{"model": "self-supervised audio encoder (BEST-RQ)", "win_length": 512, "kernel_size": 5, "optimizer": "soap", "eps": 1e-08, "decay_fraction": 0.3, "weight_decay": 0.05}
Rows from block 2, named by matrix and row number. Each number is 128 + 24 x the weight over its row's rms, rounded and kept within 0 to 255. All counts start at 0. Numbers have three digits each. After the name is the row's rms in percent of the matrix's.
# mid20: scale 3 width-5 conv, dilation 4 (model.blocks.2.mid.2.0.weight, 96x96x5), inputs 16-31, a 5 kernel for each
mid20.0 097:132123081124087121081082144092132154151145149145148094139173142132148164168129115128128098146142127104156106140097115124138126099130125119113141120137094136125108134122145124120115117115112127140087126140126097093119102174144096156106135172
mid20.1 098:100108130130160119133142119132104052138129164095092114144144102110132170128110112082084110123128137163097132092127144128164103114136108132152126101107154149123122104113077131143168107182122102106136107123102124111113119131130154119148099143
mid20.2 102:153103147171139098100133151124111130167128101161136140139084099143126100140129116059110146105118096117120134136133102148125116151140149156124097126088112152154117139156152109118116110144143150098128141124105130173106169109144154105097132164
mid20.3 097:158147127103122162113108114117126072195121127186132121140120124095092136132115115056119182106144098119112170142110104140141188102154116073146129131092140104142108150100111109148152138139150090143149107143113103124129110135164131111103099131
mid20.4 101:133132132144148109127109149141143124170144127115115115128169110150114184160176156140138139112131121151130102168126158203092150099128156162129128116103165093120112172098152079129119180146128107136086133131126146164138100121131074081125126082
mid20.5 095:173153088127128097170126153142110095118132098144089092160138092135124118145140148118114114173162093147128133087137141157125132097150148148124114119145096142144146106136159133143141118108122138097146163120186142152092131101118114117116097133
mid20.6 098:145104115152156081163141150141131130149132146142122127164153140139131172150112129094160122136154132136062129109116117113104132150122102103105134122124106088128145117155124148112131128117123104160155127106089090139125125097078100091158114122
mid20.7 096:067116150081144110165106098147119144124140123147108106117102110113126167119088089108144113109128124118072142101118136113149142082148139133137120128196201149148147152147133137152155178153116170148111138128150131114106106133125152155111123130
mid20.8 100:147159142126115168109123136125199096112121156122158114136117100161112129167127110121135125106146124162094138126159160153105115093113120179140109134186150112133108092103121147139117145115115086108128142145121140132108095158092108123098129103
mid20.9 098:142144136120116113149137134108148123150165128156112121122161069136150137147087137116112144130101113110117122163122146147110144134142156134134133121132106155124117164167142111145176135163114133087068140137122082128102172146147132094113099141
mid20.10 103:106084115103118138143106130119098120152105148153146132115159089088098107117071137116089150150119143113126128154102127176175098114109098125143152101078155122150127133127099100109148139120104135134090132135131097127103136128135127131143124151
mid20.11 101:162080110095170155108134099132141137150142166076129131121121119072122100113160113088089133118161119098083150101127123156116118127127125123095141108156114140134139122139113109131148144122138137125101117127125085146120124156139185142140123117
mid20.12 103:101129139129119141162155154134115202117178199097159161139122132126098128131091154149143112136149127149156140103157131143110132159124176127131130133117085134102124126112136104111137123117097139165116157128153096088124138121104134135137155101
mid20.13 097:134135109107085108139171190184103159109142146132138152132091121153148150134152097104116125085168155110128186108130086098088145118126138143129111182170121114101152162132124151144160155104127101125087136148145129155177150190141129131125101194
mid20.14 106:158127146151093116111125146100123107127157115118108124111050127124119105088137113137126089141155138175171125135133155160164091161133143182134096095188108116116106131128148115101125074140147109127083098122134121148101112169091119122132112098
mid20.15 098:146127124131118102128109143101114146084123114112148123134137090110095121112151125116126131113126084106162087100142104135125109134102102119111099115123106148114146152101136138166135131074129091108086086125136083151152097113146139171141142102
mid20.16 100:112120129100116116132116136118116112154133133158135148108125181161130127098186162158161103104113121135174140109163117097122116122097121124094109101137104149131147172097147176126154116160099127128118121108136140129116149126148159149118132125
mid20.17 098:094096149146149175120116157118142169126127128145134105117107152163129102162083106109116121113137103144127126109138181174169129167133164139108091167121132126096119096163127164116177138132146131093144121124108133126090154111154144119147183166
mid20.18 104:126136116140086140189124135139143122128151089105148124105124089118138163127176121141091141135106114169079204132111141140097119130117092186137098137139134134130109151117107142099150094187128127127155136106124168108132145108109170121169160150
mid20.19 101:172147103133166111144148138114128112153143154113156113128129152152147150141162127119132101138179133183158158120085160083134146122107123178110112116108092090135099125114155133159126145107088109148124133141130135143100153137178101139118103120
mid20.20 091:163148168139151088119107130154112143147157142091143107137127152156125131109116107146107105110160125103128164123148111164097146120144120126109132116074106111091150116137147146129121167140110131133122155147126129130139140143105171108110147106
mid20.21 101:115154112140120126105148125088125133152138084088122116107141148174137136136118156147126103116091150136082091146083108135125118136135113195119163095232125115128116160178139092121139153105089121112072113125125137127086120116093138154146144153
mid20.22 096:142148095097081125134132115156128125154113145125121130160148112123125105113121116173146143166182109118115128185134144108104137154093117134165108145123134115113128139081080120149103117131092130082129099102121164067117117094117088147153117146
mid20.23 102:107116112121137109142095167109145141106148121127159127110117124125113161131130144109145142175136121118162077116158099156120152153126146115099131106119173155142140089169115111118159116103105102164154144117096124137124121132126107140112140166
mid20.24 103:086104130145139127163129137138133133126128143208118138161121121147133141135093088095122161176112137141156164139092125088111137131137118144133140127119121137132108126108101123118151055126141130127109147154151149111150071135137174142105124084
mid20.25 096:116133142110145163118119154145130109132103133156170124180135114157150170161144164096096153154145117167144148154112112129131117119124138140116096150160139151151110124117118114125156116136122150137118161176158132089139158153120103139143121136
mid20.26 103:132152105116144092136199090081119134131124177095143124109129142161098123145073152090108082080111162133090083105133095127130136116135108167135101110136124142109121144111115156132139146120120113168102157145133114111076131100109179116112108163
mid20.27 108:158128094164151097148130091080119103144107132125129110160129125146121120132139103098090136092131147139095143140083097113135124123138150078120148141082107135143129124098174124120154135130088103139103126140149085093143113119124149092104137166
mid20.28 092:094147117172103142098121099114123098141120114086115093122094079141155164143110117120107143100100127100145145141117116168165145109174189113084105130090107145116121117131139121129103062127124129085135113104109119084153072129133106108126127115
mid20.29 101:122152127136163134152127126134150123130146134082121130094148125111125109135160087098168137124123148123142108142123158115120147116143111067142130153142157141120131147123132116138113144144115175170110136160120148096142110096122182143108148145
mid20.30 096:085145144126163170153137100146138120134091143139118099115109173088103124135107154095086164131140112142151075141146147118093161121151121126124124116080110099141123133165123163121133106124120112099143124142132141177158121118133149133135151111
mid20.31 101:138123110143100138121127094131130140122129162171107112149130101129136130160109141136115104138116124099062108101157143143124115132114104149138110104113117094190154141151115098110082123141082117105112127134099114136136138148113167161093152134
mid20.32 101:092153139120206123095136124169168120123138129172107115160097109126125150130130131129081130140140092127161070105109163147137152146160142146109141147107177098108110150179175142127181134152124106145123141113125113128139128114114140139098128135
mid20.33 104:132084121129141168105147137147096110127148132159086079121126075123143137153115134091105138132095162108143113104118116131132144127131156085119102133106119119152100144152154137135114136129099105113148086151103127103145145148164089125161136103
mid20.34 097:114140110140181157148126137127150132118120150121137118113153160107106101139141116101140158087136119072126090124094117080103132127094156132153135159123139136148130128127123120122060102132147144113145130151169142095095136081142131137129111117
mid20.35 102:108142106123183070149132120113120066155104146092138083114108133145107154121086134101125164137118102146164117164115148172127099110129147092118147139109142121110121148142133136159129114109107121121099101149163112128120128087149121112113114145
mid20.36 096:143145167127129124144108104109141145141168161091130156117170156111139135183101163126072145136101128146132109109151143156105150096125141098137130109103131109112114133156124157136114154102135144099098127135126103135116143104136115155100133140
mid20.37 102:140110115105116085131120138083119120106107160144155100116101107110160130139130121089112174137105143145089150126089080151072121135141151145135140139078147087133141123120129111113134125150134151131171140114087128084073119148134130126127142138
mid20.38 105:163106113095151105107146122139133135111157069130103099124093083119122159166123166118182155170142122164133126109118117138090116138110103134140130143078090112128164102115094121123133139122140132121129107113128125128126131120156169152114150118
mid20.39 100:131124111098134104162138107143097115132119096180163135165134174137135095172157162146096174141111122119165077128117134097120138104138133168144114106105123145096106117117133099124121141159133140192158172143127098114136133121097145149140151118
mid20.40 099:158129123128133140148097129103130129118125118116100127086105147109145116106121186111090174085147129134138119083110128129140086131148086150111115141140140126132143072157139115111119146162156166157152089129097129140132122092122143145110094156
mid20.41 103:159145101134076099123097100113121128132139112143103147165098139158106097118146149134124102152132112110098131122105105101147143133112152131108123117114141113122102123161110149160173122144110136110089137119107133134132092127152097131121124154
mid20.42 100:214111139151157134124146135113090132128126113089122153145107125151122111117060134105104087141113112097131130129109114111138123117143103099129113113126136125149107151122081127138136129127137126093152137161103154107164098117168114144127105136
mid20.43 102:112119132124126132155120171120146112144097162089120143116128147145122137114100076106118141100130156103111132090106130144105121114126130128122138137103077114128169129159121109119151144160165154110173121131131120115118087157156150114134096113
mid20.44 100:152126149151138151126137126127145110156125116088126153135135153163124141107128110154086127127126117145124101094130094162125104108147148101155131152119162107113131146125136083141142135111170158103166110128131136144140135080203115130118113059
mid20.45 097:110148131156084177138112110154097164143125179115146120109188133153153112178110130100155140173102093110121147118114148152137112131106077122139133163188153147128172116160120138113164103145134140126079111160128129114148087139113139164102165077
mid20.46 103:111105134150114115113147138155136108159104121084138121109163099117145138142149115120152107103120121129182151094115113130128136122155167121113145139115123122149115105136123093115115133124130133117136130115100115139097217097140124101162137097
mid20.47 104:125139125124110127082130110180210151116093161112091123140109218114118106151101135101071189140095126100104110120115133113116136139126174140110125101083161122174140105130130138140097144127119117108126145114117128050123126148150120127143141136
mid20.48 102:101148151156103089113112153087159092142132143136097121105105129106123117094139110095092118139108092104141106113116127169109090122144122155153122095104163120101164116106098115126096166128116137126139126158163113114098126120143084208144116125
mid20.49 103:161108157126092146110105114111128135103131116136108099111140091164163142151137114169135077149143096090133168144175107132149113108095097103141087120129106150124168147138119138117128148146106132097148122150165124111092115122133072158128181141
mid20.50 099:104109140148128103126130118120105150136137166122099129097104129132166099106111153156172132111141135116151136117113105126108131116102130105168140152109107125116161110120135157116081109110106079108111123143125140156131148114158160193138160122
mid20.51 099:142142137121138141106119108145146130139138154167130092132107129123121125103148093100095098138076139114130109109154124141139118111123147164181132110120155127097116113170129124131142121148122138146126144128132161038117114129099148151129084111
mid20.52 104:106117127153122113135139106169132118136118131159181140098096145120080120138122153073126102160138139158152148138111137106147110127113081114135134113093160154071159109131082118092076113132106130120116116154113140101129127142157107119136142121
mid20.53 098:130152117129130147121154091133056135118125135175142106121137156119139126103164075090140161116122120095116137141146141096143151151166118159105139135169167113147152135114095119138092133104181110145136119154131129114131124116146115144133133150
mid20.54 095:142067161145153150131128180180141137120145120096085111140151170073112115056131124138089101106130128139154172187148148150104089094116109170124142123111167172155141110169163152167203133113118131113132108105125112139173129130192153143115169169
mid20.55 109:108128120101129137118128153154113157101154073122143133097112149133148113107132132142117098166122148139125130141134153147099113139111100119128153111127127120129122147116098107125094156127140172066122140154124140129085111122148142149114118131
mid20.56 102:109106126167115127103143112104126112122156134085122130107128120137137119109121155135087133174146106129105110134147118134169132127151091125117155120117130119103152146098121122158109128151137133087115127102137116108118120084139135120160079112
mid20.57 098:136127123133118134129098129122111110100085107140120107146108149093098114145150126082150106162132117143180156074140170143152123100135167127133098136085165119112189145107114152131105126097088112177129151169159118093134130070138115116140107149
mid20.58 099:106150140141119140122168144105100120140142119152143129096151158139096144161133152075136137126153135161142193144127153153090121141114117159136163147104110136156111118145105104107124141107106114121166144168155163110129109178153117142151163120
mid20.59 100:142105108148093128109118108114135108149106137134149149123134145158111156169153120137094164128152124147084112156088097087134117146119139171137102136111133115125111091138150112147149127105110124153137148152102125129089144109087088150134119115
mid20.60 096:180132107149115136162164139064145146112124151102121100125125082124127108057108124150147086147102131129153109109151129119170123127130156140148137111121145149103158154133146141135233119124139126087115117110118128118153155119153103126132131144
mid20.61 098:125147138156144098118130099114142107150130145117133142081158135132144119155090111166103108064093098165145136129146140136093118102121145126129124080117126136134182126120139139146120101131140106097124119116131131153083127134121180163151101113
mid20.62 098:108122141147142097126140130137159111126116143134109100135098163153138144089143124096143114133139094152120159119096107137127105094117185098118147163102185105130124181090127110112068115162133122103079153095116126128167143123186122159167128079
mid20.63 096:101121170128137139192157111134127146143137092075105120152096136124124135153139128127155092215084137129131136137146065174144112108115128089183113103104122078150122098151119139145116079130113120137104134129114127131121098130149166155129156119
mid20.64 102:136152106144119132120138168147144129150123141172165131142091106141097119167130114128156094124108137108129111122141122164127127119128163137099130116141125123146126112120142130136102186110152120127110082122116096114172127082102114119157138124
mid20.65 100:120114143156117152129161113094153135122138128108116112114127115085176116128134147125113127144107098098058061115148151120130106127109143133128130124084158113123165156117137088141110126152111156147134136125134134165130085080100109142162152178
mid20.66 098:152145159132082169133147113100109135126140146107104110145115162132125150109146136112147156166120135138159141083104122121140154133122134124127112133130114084102103092121110119118073144135113079085158071068135142122107141149139166143133161130
mid20.67 103:148125102115126126129121143105147120143134112085116114159156102113122104103161098116137160116127128092107141132126133133113109096118093084154152177200125114133140096154138110112180138095164117177156145089144156139153121138089155153148156098
mid20.68 103:175136117162088090161124176191185103130122129119147116131151191140123116079137171140151141151125152123093131122131134110074109117114142141146136078104105109105126095110115110103108097095121106103120111105153149138096126105098174147140124150
mid20.69 100:163147130168103098133137104180138129145139113139154084128119141101110133110096102108112167181140135114109112092128162205095111126132129128134143128121150096129167180126168132176103125140109153152124135145149133081121146145117137116161131112
mid20.70 098:158133139157180138155112133175115210087192172063124113114107135104122130128096176101147112137153154096136121071110153105140118115125098145109109103124139107127111137117162122106107184103104129106121143134117106136068146125132112121155164104
mid20.71 101:114132098169129132158120118176107116137105085154116101135123156180103124151093117144122156124065117126133079100146116091145126111108138064160138098105128136117149129135143092152092142121132117116134142113152089088113105131102128163146131119
mid20.72 100:139159166129158128104164107112112142131138182132123090141117090164132123142141095083117107167066090127104178128163138150117140184151130083106149144117125150138098138072149158127125145149132126067171111118162088132144121181163081121131093134
mid20.73 106:167146133137139155108125151099132102133117127105108078135147118121156144105111123113113091159123103110167132133163141129177178185152130118091131121082132109146111101173106150112155097139131135134106127183138116128137088110144131101137133117
mid20.74 101:044157144132175154102157131124155101112120147192169096125169153132119143125140113106110110133094089112063133108107126143152142156137151145130125132089124105140145076102106165117103135127104123127155131154145121092097138088196074124123101105
mid20.75 103:134142103146081115116124091146160101154156158130082129127113126112125112114116117143108119100143126106106131176119160147132135148141161065113139169049121158107107116136156136157181119125134139108136129160165124133102176128158143159103128124
mid20.76 099:128100119122145179154130130080099095104137098154150141179124133110140099149095157082103120107134135130142107147160102090109147131154124089110128106108107081102119168121115135138126112128129126140128140117112056144097150138144149137092173165